From a checkpoint of a small multi-label audio tagger: arch tdnn, depths [8].
Rows from block 4 of a small multi-label audio tagger, named by matrix and row number. Each number is 128 + 32 x the weight over its row's rms, rounded and kept within 0 to 255. All counts start at 0. Numbers have three digits each. After the name is the row's rms in percent of the matrix's.
After each channel's rows are labels from the 100 clips, of 14848, where the channel reaches its highest value: "responds to" is what is common among them. Only what is clearly more common there than usual is listed. The data: synthesised imitations of 52 everyday sounds, one a clip. In brackets: how many of the 100, against the usual share in percent.
# conv: width-3 conv, dilation 3 (model.blocks.4.conv.weight, 256x256x3, standardized in use, each kernel summed), inputs 172-255

conv.216 106:169128128090128138128118128146097130128128175128135046128163101128128083128082061106003128128128098112128173143168149085128128128083107128128121128141096128060128128128128080154128128128083110153160128139128128105128229128110159128128128128044128139113
responds to: nature (74 vs 13.8); thunder (59 vs 2)

conv.193 112:136128144128128163109144128089128132128136128114128128206128128128128103128161146158011128128091128099069134148177166128128128144128128055128128128105128145128128111102128128115133107112128128117092128128097131128104128122133128115128128128128159166128
responds to: water drop (72 vs 1.7); nature (72 vs 13.8)

conv.157 105:136128128128211128128128128062163128176128090199190037145128128109056128009128108128128128143143105145152137118143142128128107128128078110128128128128177166145071128128128110128037128128128128112128128128128121116128128128128128095128157128073128128169
responds to: signals (37 vs 11.7); animals (37 vs 15.7); meowing (27 vs 2)

conv.246 107:094128143147128204145114170128003128063137172128128091128128128128045180128118128128128128128128053128128053128128146079116150128116128128172128045094128128128128101128107128128193102128111128090161087122128042128109128128142128176128144117128143137032
responds to: frog croaking (72 vs 1.9); animals (72 vs 15.7)

conv.249 125:109128077128144128115140112112128052055144163128128128128128161200116128089088128087073159078149128143010128128128128128172128128051076128078043092160144128085128060032146128128128128114184128070128128128128128103080128210108128128128128128128205128144
responds to: water drop (56 vs 1.7); laser zap (40 vs 2)

conv.114 111:053079128194128070100128097128150128146096026141128128128128128128128128111128128134128112128128128117130143122128168128106074073163141128082128160111164128128052105120128128071098128128110160102175128128105147045128128128114128128146128115153128128141
responds to: household (79 vs 18.7); glass breaking (77 vs 1.8)

conv.190 098:154128176128103111119128128128128128128128128101075128111128105128149098128107128181154141079128128128098128165010077128128139176128128128083155056167128128128128117106141091196088128128128189120128128128140196132128128152128188150128128148128149139128
responds to: machines and effects (63 vs 21.3); explosion (52 vs 2); muffled (low-pass) (35 vs 11.7)

conv.57 102:079033148128128145101196087145155128136128099128128128139101128128224098153128168069128083140128164128117142128128078154128111128128142142158128128160128057128150179135104128142128128173106128071128011128122009151128171105128072128144128103147098128128
responds to: signals (33 vs 11.7); coin spinning (28 vs 1.9)

conv.204 099:161102128087098139128128128128128156128122146128166113128113128128128128071088060046016104121128128128116128096128114128099128128128128095128174128172076128036128143097177128184128128128128157128033128100128128102128128176128128128101128128128128102128
responds to: people (44 vs 15.1); footsteps (39 vs 1.9)

conv.13 113:224116128136150153128195128173128128180144128132128102096128117128098096128128128175153061187128128136181143128173141106146128128184128128128128221181170177176168118115109092128131128117177106106128161117128128128148182128128128128168128128128148155107
responds to: text has "noise" (69 vs 24.4); barking (42 vs 1.9); car passing (29 vs 1.9)

conv.47 095:184128069128128128128128109128128103128139128078136128128128128128197105128203171194128072211109128128150117128091128128111128108093128128128088158128128246156178128172128128128081128128138128128149180128159176041128128141172096128147165144128109149147
responds to: household (88 vs 18.7); door slam (79 vs 1.8)

conv.233 105:128036190128093128128128112128128077128128142076095128128184147100168128128128128128146128128128128128128059147128128128128108216131128097128128128128128128175101128128128152166128128148012128059094128100128106135128072146128128151099128081128144105128
responds to: barking (92 vs 1.9); animals (92 vs 15.7)

conv.252 104:128109146147145080118090165102128140150180051128109143128128151091128128144128142128128183114147128111095128128091128137128128128128187128128184128128084046128158128128128128205155006128128128168128128167088147142155103157128202133128116143128058195186
responds to: household (43 vs 18.7); door slam (28 vs 1.8)

conv.161 106:128158128083148128075128128128128064128128141128145150128105071148128226128128128128128112128128128128117128212128128189165128153157158128099128128085163128128123128128128169128141106145169128128103128128109128128112128128128085173152092147128101138170
responds to: glass breaking (33 vs 1.8); spray hiss (25 vs 1.8)

conv.149 098:128075111128065055088128071155125128062128155087128155128143101094128128138104128059128128108145157128128128084128128088128145082038128128128128128128128109099037128128175106128113128128128092149128128195096128128128101128128128128139128128064113114128
responds to: signals (66 vs 11.7); siren (42 vs 1.9)

conv.211 103:074128128104128082128080128155085128128128182029128128153128152156168128144101128083128113114128128128128150148128128105077120128029071128190088128103128128045128119091071128108128147117128128102128167111128128128067128128128128128138128128081128194074
responds to: laser zap (44 vs 2); bird chirping (30 vs 1.9)

conv.28 106:184117128202022113114236128128161128128128124128057128128161146128128128059027128128163128128102128128128128128128155087137128128128128170128089128128128030163128128128128112158147128089025128166225059185066111115128088128112128128149128105128128128070
responds to: reverberation (60 vs 34.1); text has "room" (60 vs 34.1); text has "reverberant" (60 vs 34.1); nature (31 vs 13.8)

conv.173 110:128128128086128128161075128146136085151117128128128048128140128070146128128178069074128128159105128128128088166128128104107121128150128128154131019128116128113128128146096128064128071128090128128128128128108128128098128128169128200128128087194128128128
responds to: animals (48 vs 15.7); muffled (low-pass) (43 vs 11.7); barking (31 vs 1.9)

conv.118 095:150128156154109060128128160145037094128128128119158128128156024128115105128128128160128189150148128128145148151157125128128128174128128128151201122128160152138077128125128184128128147128179128158116139171128110128128107128118097128151149092128128107100
responds to: laser zap (37 vs 2); coughing (32 vs 2.1)

conv.134 104:128128118128010092027128087140150137118081128128073118128128148091120128118115128066128128094169190128128128111100064150128128117128128128128017128128128155128096090128034128128139128128128180102098128128081088128128114068128128060128146073200128128128
responds to: reverberation (64 vs 34.1); text has "room" (64 vs 34.1); text has "reverberant" (64 vs 34.1); mains hum (37 vs 12.9)

conv.183 107:128128082128212128128083010080145128107074128128177128128128128128070128104128128147128031128128082120128128208128128128186128128160106128128118078128128083128109112084031069128057179069128128125043157128128128082128136197128128128128181128139146128155
responds to: signals (63 vs 11.7); phone ringing (59 vs 2.1)

conv.14 104:128128096167093173173128215128128128181086128128098012128128128128145062105113175168079059101093061128098128178184089160063128144128128128183120108128128128128158128118110128043128128128118128128128179128127107118128203091128128098106128128141128228104
responds to: nature (71 vs 13.8); thunder (66 vs 2)

conv.96 106:128191128063095104128130124128128075128128108061124128128076128128151128158128195128074128128110088143128113128128161128128111198128128128150101128128163128128119128092128128077128128085128095145128128005111128196121147128128123128109128097128135182128
responds to: barking (32 vs 1.9); car horn (26 vs 1.9)

conv.245 113:051137128128128092066134080116166128128128061128128106128128236128136107128128197128111057057128128088128225128174128128128097102078128121217149128169128128128167123075185137128128150113110128142189128156128151140159128212101153128128159128128103209128
responds to: signals (95 vs 11.7); siren (41 vs 1.9)

conv.94 103:180230221140147147210128216184150145163128128163233147128128096120128128086128091128095128128128128128149083150135128128114128128102128105115128150128128135128146128128128071175093128117101128128128128160168091128128149128155128093128128128219152128128
responds to: text has "noise" (51 vs 24.4); coughing (28 vs 2.1)

conv.126 072:128163170163128098161128098112128128144090125094153128128080090168096091090128173154128173128140150128146051128128080128128161128128128104100180128128128128090106183097128128128111128113143142141149128128159128128188128083099046115158104096107181051123
responds to: animals (37 vs 15.7); mains hum (30 vs 12.9); barking (29 vs 1.9)

conv.229 102:156025128128128128128160128130128096128128128128128128128102128103128128128128055128128127128128148128128128170157158108156110196141075111128094128128128128128064128128128144056105095136158128128128128229104145078076095128128125153157104090128128117128
responds to: laser zap (49 vs 2); barking (33 vs 1.9)

conv.146 090:196148128087153187128128128128048029088080128128150128100065128128128128185128128216128128128128128128128128128128128144175159128128154150089083083113128128128128069140128128143128128128150128144128128128128158204069128128128128128105206189128131128144
responds to: quiet level (82 vs 29); machines and effects (71 vs 21.3); engine (33 vs 2)

conv.33 094:193164128149148174025147148128169128154177081143128158149105136143128116128152202171128149146128128128128120151128128182128128114180155133128128105128128120168199128156128170128196128128128128121168156128132165133128128155128128128088128109094128188181
responds to: signals (78 vs 11.7); church bell (31 vs 1.9)

conv.1 082:128128128110128147128128128128128115128098183158090105128128156161215128157177157128128079146136144108091155128128150128128110128128113083153098128098128193128081225170079128149128141128197210150103167067105203128119128150128128123125128128128068128150
responds to: nature (68 vs 13.8); fire crackling (64 vs 2.1)

conv.132 097:128128128151128128115062098128128128128120128027105128128098128128048128128144135128128128128128128128150128128128128186128128128150128128149128128128128128128128128162024128128128178146128128128130128128128128173115128128128165098128205128128114128109
responds to: quiet level (74 vs 29); machines and effects (68 vs 21.3); engine (45 vs 2)

conv.15 090:128128152159108128141128099111113098065128156135044128133166139160142140153206154153128059128117128128011099128142086128110128104128149128128128145128128140117121138137068128039112104128128111143074128020128147066004128075128128066128128102128117128128
responds to: household (62 vs 18.7); knocking (33 vs 2); ball bouncing (25 vs 2)

conv.221 113:105145128102128128128128112128128088128120069128128128167128128128085128120128128088042106128109074149128059071121153117125128104033128128128101128107128138128128145128128110128128162142128112128128128128077128128110128133116144160128128119128223127024
responds to: nature (59 vs 13.8); water drop (58 vs 1.7)

conv.228 104:118100128158147128108099128103128107145128107128128128088150128072117128128104046167185139128176128128109175160114128128128081128128098079037137128114102115128074128128099043128066128128128142128128175167128148128109109153128128128155165141128128128128
responds to: machines and effects (97 vs 21.3); car passing (91 vs 1.9)

conv.70 104:128147138128149128208095128150128128159128138144174120123137128128067103032080105128091128128079098179128080128128128035128128109029045115185128155026149133128115128119059128128128161128128110159128158194110128110110128053128192058147162128128068128070
responds to: text has "noise" (51 vs 24.4); animals (47 vs 15.7); barking (30 vs 1.9)

conv.201 101:148128128128041128057128128117089128128128128128147067140101146022148128128136200114128113128111128128189199128150000146185213104128128128154166182128128128128144128141147112128128128128128128153128159128170128145146128105089151105128151128160128180128
responds to: signals (35 vs 11.7); beeping (29 vs 1.9)

conv.102 097:128128144128106128074110140128128055119101128110128128128128182128128128128115128086128128116156170128167135128128128112128128238104128128128117128128138128128128099104128128128128156128128201231144128128142189128047128194128128212128128128152128190156
responds to: laser zap (54 vs 2); door slam (30 vs 1.8)

conv.7 099:128156090128128128128128128128128184146201171156094243128128128177164128128110180128128128128128128114132128128128141157000114128128108087128150128068128181128128171128128128159128098109206128105128179098128166211192165128128128159124142128128128128128
responds to: glass breaking (70 vs 1.8); household (70 vs 18.7)

conv.199 107:089128128160128128128128128069056128128151170128141128187067121128154128128075092128129155128128128128128056026143068097099166116059128188114128128098128144143128076063128138116128156128059176184150128128141108128128076101128176143128115128068128128128
responds to: barking (81 vs 1.9); animals (81 vs 15.7)

conv.92 099:194184197159072128185128128128046126214128128128128153128128128128096128119128192128074195128128119128128152077164145128146128128128128149128128089085152128108147128128091094128161147169168142199159128128128085128128128128128128128128117128108128128104
responds to: barking (54 vs 1.9); animals (54 vs 15.7)

conv.135 098:128128128120128137128168128128128128128128128116128128128142128128128161109128128128140128145128128128128106154128128141128128128128103128205104064128128074128128128128111128128128128128128151128128091128116056097128128128128075128175100183128138128128
responds to: rumble (49 vs 12.2); machines and effects (47 vs 21.3)

conv.122 111:085128073189128018141118128097140128059145165128128128141128128128038128139128128103128103144212093128154145064128128128091128121128128100128128128059128128147084092128115128128128128128128128153165128122128128110128128134128128160128128173128128128128
responds to: reverberation (72 vs 34.1); text has "room" (72 vs 34.1); text has "reverberant" (72 vs 34.1); people (36 vs 15.1)

conv.105 090:224167191108128160199110111118052098128105110082128109091082134153148128128128147128058111128110128144194128128156081128163155172158128128104104137158128128152118160128154128159184145128128149206222151128213106146152158128128111182114128081128128156128
responds to: barking (58 vs 1.9); door slam (29 vs 1.8)

conv.232 104:064089114128170067128119117093212128109128177128128128087128214192139128128141128175128128128128128063128179128128078128109080128065128150109178128128128128111128128128062144095128128107128128128151128128118128128089128128128128107128128128128128128181
responds to: animals (74 vs 15.7); bird chirping (62 vs 1.9)

conv.168 103:128158091128128128128099128128128109128128090128121128110163128128128172128128085128046122128128128128181128163112152128128089066184128128167128128063128128153106128128167100113181084128159128128128128098120151161102128128128128128110128128128083085128
responds to: household (54 vs 18.7); door slam (45 vs 1.8)

conv.62 092:111059128128128039082128083139143128128187128148107128128157153143164100231137128128109146152128128128169128144128128128099121173144165145128147128240105128140128227128194154135171128128144157153173128128112080146149161214128128128086166128132128138148
responds to: nature (31 vs 13.8); water drop (27 vs 1.7)

conv.237 116:177110128102128183128060140167142128119107128077128116128128133128128096128112071141108128128128128128128040175128128139128128178128049124128103128077128138128091128106085128128117128137128128128090128128141128128105049090117128106128128128128128112128
responds to: barking (79 vs 1.9); animals (79 vs 15.7)

conv.227 113:096128128189128128113136128128128128128139122128128128101128120155128128128088112128139172128221128128000072128128197091128159128067077128036128128128128155128177132065083103128188128128128128128128157203128128062121128153077128148058128097058104117128
responds to: people (47 vs 15.1); pink noise (32 vs 12.2)

conv.84 080:109155089208128095128128153171128149128152163171167121176088128125139128181099157156171085153155052128090128128164128158180166182099112128128094178163122143154226109156089099128193143094175148113157117164182160158128146156107079128128128074128109128101
responds to: household (85 vs 18.7); ball bouncing (54 vs 2)

conv.169 089:128113090128027128042128006168128108078128128150066128145155165128128128087128161148225109128175128128159128128211128144128161128128128151169128178167128079128147128128096150128232128128128147128128086128128128000142128114128086072128037128195170128128
responds to: reverberation (79 vs 34.1); text has "room" (79 vs 34.1); text has "reverberant" (79 vs 34.1)

conv.138 106:166063119141128128179128128145139128044114186128128128209156146150038128128094128128128128128128039152128126117128128089105141128083124141128000128123128169128081107128044128101128119111081168128128128047114128128153071128128128113128128128088039158141
responds to: nature (69 vs 13.8); rain (57 vs 2)

conv.240 105:023128128170118128128128128047124109128033128152128128109119128154128128128147142128166131170128182128128143128128128128128106089128128167066128047128128128128079152128158099116128092081128128146128128128177111128056162147128128170201128128128128128128
responds to: machines and effects (64 vs 21.3); hammering (38 vs 2.1)